From a checkpoint of a small masked image model.
Model: 10.8M parameters, encoder arch vit, encoder norm layernorm, encoder activation gelu_tanh, encoder moe expert_choice, encoder layers 10, decoder width 128, decoder layers 6.
Training: soap at rate 0.002, 5700 steps, batches of 64.
Data: trained on simulated stained blood smears, 3.7 epochs.
Rows from block 1 of the decoder of a small masked image model, named by matrix and row number. Rows with one number belong to one neuron. Each number is 128 + 24 x the weight over its row's rms, rounded and kept within 0 to 255. All counts start at 0. Numbers have three digits each.
After each neuron's rows are labels from the 100 images, of 14976, where the neuron reaches its highest value: "colour at peak" is the nearest of a few named colours to the mean colour under the peak. Only what is clearly more common there than usual is listed. The data: simulated stained blood smears.
# fc1: MLP up (decoder.1.mlp.fc1.weight, 512x128), inputs 0-127
# fc2: MLP down (decoder.1.mlp.fc2.weight, 128x512, transposed), outputs 0-127

fc1.150:141148148150125128171107108149144106143150147101146128169115156157115120130129071084159146144110145108142090124147095098051118143136113156121147101121120058113132148131167135146157189112132095127150109120131138103137121105081106113143140137132115114099090139158183105144120159142144110151152113138102122140132106140114147159173132085128125103126158134104128140151102109131130101149109
fc2.150:149147151134104079115140134139093127139113123099117142123173078095111086107149128153116142149145148153099188111110162147160132100108123083159135177131125121109117118107144128129098109143123151145122155155129106104111156141122131168089118087108126130179143132083106133161152135147094117112092156119150115129099142132126155065070127118123125156168124122148166142128117143103097127121138
colour at peak: white

fc1.491:156114094159107140107070161102107117103159129175093089153101126126133114135164132116146153150138126094130146105164120135134114133151172132116103139133132152126149113106190102116131151149164141121105143081159100113118121136118137108120156127096122145097127164148122131121107082150098161140140130142104140101170121119110108144132150105134078092123150129103093149133061132095147082129152
fc2.491:138142156101134130129158105186125146140098108103146180114131111165118113174100101133111173159124139114116132114147149146174134087116145142133097130129115138147134111142081123129100101153112167099115116128140128124101148157130118160179146144149158135137142155147103135138093115124104055099117158136117099148160157143118109129158166155146138158155097184128127101142152109130143145084133
colour at peak: grey

fc1.428:102131115132099142125145126107132104112126114112124130126091141097101115152150153146111112075129134093167128085131163159155142114136129123150140147098132078126109062139168114132147108102123151119105155125176109114100143137065174164151144118119119145110127107130125101133147095107115099143111112115133124146121105095113155062151146098138111121094100144119119128161141156128150069079107
fc2.428:140121111115159120123103130137146128154151133154129116127173080141114133099150089090157101135091143117111142160111100118128137123089102120099140124155135149121152169147145155100099131110102131102097109159086178123142110118148132137155121157121101106118100125155150167110130136151149148083103128101132106111119128157102128142104115110167165156119128167170170108074126092177158137171158
colour at peak: purple; grey

fc1.106:103161103184133167090133099131131119112132151118147095168095146126105129137110144123104165144089140169149082114133146123121097155184133088106111161140126108141144115122133190148106122133118157110112135113125149112114085135103126150134141108160158148167144095112128145122142142078130115088145129122131141118148148136068118117120101087171133097120149086096129157146142105127127158167125
fc2.106:158117159109125122161129150096179141185134083145113128091125126095146161143114133142120125098138136095136152132103133164146143120110112173156160122111122115100107151125119122162146145139138111157125104103146118106136171153122153091148108147105127150118093148169132089162140178100105137158146155156145172137129126139183112098168135155112098136133104114118140122081110161111147086101149
colour at peak: grey

fc1.434:114129117141106114170090155084130117101144133149142075099133162089117139105146126137178125138103085151131119085146151185177138114131121133103071101173127110168109116105116158074128109107121115124130145099111157116187112143157127145119113103120141124096149122097107147129124113140114138141128119121133138136163159097139151082117129123098129141132111133136130114113070089120168115149144
fc2.434:112119162088095132068171136116124123167103142104133154140125081140145110139163120121053116131121135103138149170114125084100132141157106127129143141097112168110166143125129121126102124137169109130151151151091106137086115153084119130149162154179086138170110158120157092124133150139103118129102147103140113144105115112146134140142115163134114102129134129145122124114183159115103126092110
colour at peak: purple; grey

fc1.225:117136106124101155204146166108135136126119134125088140137157156140121150114149154129123106138153119172113141150134102114134125136112127160119149131152121132119172079138138158121102100131153121122161120142177142129131132129160126146188140156143132146124123142148117158108131176145159141131136162124173119172166111109141170164161149078202125162116129156138144163156155154128111120115124
fc2.225:111124103143135111103075115155114119113153117138137119160100121108138113150135114148114122157099145064137128099094123098141145118102123105145075149121113097154102137115140124145148202129116106139079160140128128105170133135102145133107092134145142129152153106092121100130158103108132121120124139158105171118113117114122133074122147193052123111136173121114091128117107133138152143127117
colour at peak: purple; grey

fc1.370:121072098117129112139083162144157139061100134117134140140163130080161121119122104122153107152126169136154092128100124142140132132121147115128167175117118160119121098138166182148077131125144115140122146143113144120114145133138121102130131115111165123117132137106145204091157146168104147118133126116169133105177129108126151138133110109162087137125155127132095129119116150143144107091084
fc2.370:122117098125123116141163139095123134173118126143127143089088172153139127118162142146096114124105138069078111133095094137104132115161132126108071135126196140129137158133155085169133154169114135123104110107129141133158109110121169093138098138167100158090149087141092109145117094126152100108122134122096144123124117161111142137140134149162173123146133107123171108102129125142137137125151
colour at peak: purple; grey

fc1.378:125167124116151155142100100123118179122123132121084113169127094092129122116151161143152126125086158174097107115172099150128115156107111147103145108149111111081164132119123104114136137150123131169120107176110141099161120158136108117166159175121173121084121099140129157142105163071151150141163078122124144164136120116136121150152094124125136136120148142108121146162159132138099135117114
fc2.378:107158097156153143123146132144127116136138156119134092115159134137107153131108108155160116123143099104179159114101117124119115119135155142136161144126114146201123149148132163136120144158125140083150155111147111149118157094126144143148124150138072154128085159100110133102113121168151156075093180129111124139118103129138088109105124135158181133136187129123164161135119130135160147114159
colour at peak: white

fc1.30:133146097114089153128126118183169137113134150139138118114180128094081137143126108159157161160182128113126156126137094092155144105094123140179085138124086115131106132114124142135105141153136173143140145133122128074119133121085127115160110103135132149098114149140096113113154137131140115131129141118141157112115123075115159174098178095130128111097119175112131168131086140134113112147122
fc2.30:113116131171104170195102146124163119137158108126136186135142122118134115114158142105137097091104126148149102139119131108136099161160141095099103126117122152141147134112120140135130137162157120154115099136140144113115151138149134144089146169138130119097121082079102137109171109098147130138115113109108152146106149182145118101151147146089142140126219151147166129155113135120139119125148
colour at peak: pink

fc1.384:109144157144133105130145166121137144154128114127129114104146101148186125137144147148100170119184132140144188106106110150128128145100149137138136132131143140121084149135093141110137160142080146145113126117129096111164150153085135136146126117153160144175113153162124175132120161123135153159100124142125141086118115147154145107102102108144113163177147135096124143175106145072161119082128
fc2.384:126146157149090142156161141143127111096120087102083055154113156118114120109107097148149119118092090136143151114152103128118127118143129142152125137152119124106113166151160110134191176125145160111153165134132142088163161121122121138122162157162149159121168108157125132142097139136153118100135122133075129143143129142097110136071092132115144152144167144125127150098138120119154152117162
colour at peak: white

fc1.51:117108109171100134189150161105115130145104146119164094109112121152116114127124136104116095106147136130146144119144103095125105113088157125098149122094086117137142078131105134139088161139151161136146145164099093137132115137135155101108173144157108135148126119108132127113117088156151145111136143127172106146118096136075110116117138168146090119147122230120127128118115115117113133116147
fc2.51:113130163138117133115132072134089163132165116138129121160136110111159167120134153157136118121077106129128083125112129134128163089138145137171113125120159135116114155125101104132162187137139155087151121131152097140091114061137075122119105116122110140111124115104081102129071116116112130106103148143106129108121113116134116124102117107113134095115149103100107110151159191117148108090113
colour at peak: white

fc1.485:107166084154126128129116125101108154155102152142163120103112095066155112140129146133140131139145125137160134094080132103168111110130153150179080171103108135155090107152104101090124147163110146095153142123139113145164143143131131107148129139101137123176130137117118150092087134144115162129129177132116118136148099154139128142107148145128121107096167133156097109156135089186116127132148
fc2.485:153127105095122095178169161142089153119161157140118126134116167145102131104111164106153155144157127158134139134172161125121070143117104141126138080148140160118128179130165150113113111103106112086093149139149128141113118071150128143121112118135089108113133111113159131125182121154145135153114155155129130148135116136112149120158111149148139185139088109071154114128135142110121148126100
colour at peak: purple; grey

fc1.6:119175088131128156118143129126090120126134123138129111136151159067148138143105151097137123148099129120153158161044102152091112136133160132130129147123145105126114104130136124101101106145067102104139137132147149129165141139112119105163167182120135120129146148155123096149068105137139125132168126144118143125144125177145121121123103101116140151169147094096120160145127116184156154119131
fc2.6:163118148134137095138126090142127109115110223100118129126131098145131123142091109130102116118151140109112149135130124110134084113150150164136167114148115172089137172135113128095148111171156108163127137138155098158156116157111132129124122093160131137159133113118108173164157090138115117101102150110156148113149085152128137118156124134158124129151110191162146138141152130138079147106125
colour at peak: white

fc1.398:132143113098105176148129111106099160116095120126151129166166137130084105151110137130143110131107137148127143135139133111100097154124141121134138110149116151155116080104115127129113131124123090133084181129115136162162145130107086168130176144153136107107105173125111134168107115166157163128124150196115132109140113116131122127146139140093161107162133182097094175141147125144123186120136
fc2.398:118137122153093113146134136149160123090099122097155086107136076104147146134148141133130124095121140083137089121112143161088065119108143146118129106123170149124096166155150146101149137105100111111123121168104117110094083094134122091132127099145124142186156103135112152120131149156149148110121113142143141154170143112115102136135133167153121158109128139170137111101055130145114111115116
colour at peak: white

fc1.222:127126145157134083117089115120121110149159118167159125125098139085154105100121215105100118126163130147155086090124129153132111094100096144147129170136130130157130148092130141122129106095122152127126136116152150102148160146108090099121109092117099178117130131133132171159128137163090133123150130137109162128135094140114142142144103134131133132072150136115136118113156172091155112126171
fc2.222:119127154127088089120168161144119118143121140143121183126163155119095141110103130113135143148106122159117115125109133136123175119119150121108083139110147184086151116122176117093109125147142099101112144089131114109098111124134166127119152141125165069086166140097099091143103104096121178139157140138148124129140161125147124109151137106124139131132081132098079131175137101126095117136106
colour at peak: purple; grey

fc1.197:137103148146140123139105097154129167120092121191172156117115113135158157088165128119153111137096143115106148098128124099103112096125124115069138127119098131136155149130106146147135130116164144119131123127118143152124138171094148185144159124128133146130141134143090092126086116114122122113131104154157156093115141138137107134147119165095129146161168101074110145142183095101177132109160
fc2.197:101091146117130120125146157110132128150149146118116128141162165131094107129145166125153125137170129159107107134128134163135120163114158095148089132153128064152127163130165120146095147162077068122108141117107117107154144118131163129115112136129112093121088148085132172124175103146116141154131130133128125161124175115123182134136151105181111126089112111134133141168094110138143143158146
colour at peak: grey; purple

fc1.268:137159104178133100116136152092174110123140128136114151089128134126091177130150164089146152119149138116171099120174119160153137104133112137114111156148105085139094104146164180088139163123134131153120146140150139126157102149146131117130093135125122186172162119124101150109129124151117135133123118162145112092127139105141158126160119085112144153108143124175114127119145139109187134158105
fc2.268:110145135103058157156136099104080160132126148119176140133128130099158108107132104148101093165095100163155164125111135134123109177103115141120138151108137180130136168143132100114109102135134134147118125134137152123112152099075138136124158117173142096125129148118142105122141165118086115134111148107146128133109094115115113121105140173162079085162192129133135133124123097123139130129158
colour at peak: purple; grey

fc1.136:123136137143091149087147131147117131148143119120135160162152140104116130097134122166125150110124158105148113116113134103172096122113085136121144118109111116140096083115148104128131139138104097146101147130092066109125107118125114138155165167086137182132129133135154091124119095168165125121152125101109101171130154138119146154159141155126087060132132113096134130153123163182112088098113
fc2.136:149117078178131134149137142075131109091118090112140117121166132152164142102116119143128081144110138123122153107155120122145128092077128140105093166138153100138123137140125148128110148093118130109126071121151149142139174117155134148137095158142150102157116151098201168096108108129163125146096141122179107120140172124131096103126145105102124137096121120133138130133160135122149160094126
colour at peak: pink

fc1.126:101104126152134117160131125080119144135090180124165123168101155110138147154157185109131107108107137153107134097166139131136144149096157127119135142157120100163134127148094109139085131140107109125156125073136121116153129120135077162125125129139108088121106135071180098120130101093140156137125125134124161158153112132126124134118131135124119074117136163093090098145127171109123124180142
fc2.126:142145111143153127121163145071138166092194121102103130113108136173118099132120136131137176152162129125132137161107160119123128114143115163137114134088147131130096136096138156134170111113130118149117172163155129134094120117132132115148103143063156143106119123180111149150142123128108163140124121145183109171110118092147134155148168099164124139111113097137161133140106113158122094116094
colour at peak: purple

fc1.253:093146118140135124145152138180142100134093119125132084092092149120146175134073143094067144158099131147113140133170096139118162120134143151144084133155125069079148119122111130128127140164129129114125154156178125128114114129072110171169127109122121170110168132122162130158112145110106135117137122125128112114090122104125121112143100120087110127116110100093119144115147137107160133100129
fc2.253:108120109119145132110132099100128143122127135125141166159165089113120091118156149178148096105107109075118115121089111147165092125127143106079134117133148156145103112102151134114147096100112135099119110129141133133127157106169151115136124160110139118133098103108125160122146162181172141125108149105133132143103118154150087112149138114141154180138167137190159128136128109153076089150103
colour at peak: purple; grey

fc1.416:154149133124111114192135140128120126140120133116164114116139151134104149160103163156133099107105149124141125120097083117099107102128158158163143142115076149130122122131135129127109126147137132137089181162093103174110156109138092141138159179137107096151129179134080156136098122202156140112142133161123109101107121143107087148100124135115123146132113169130133148107085097146141127111136
fc2.416:135170136118131109137132163077115090147122143105088117154131180090134103136104118089120104124139097136124120155099134177115095160121128161091127122102118130131094156108149138115122164097094126120147126157094119125156055133117136125118126151127122160101135120189120158129121145164109141125153100107098125110168162137092137137102136154119088169159135122121170117140165133139097132133164
colour at peak: white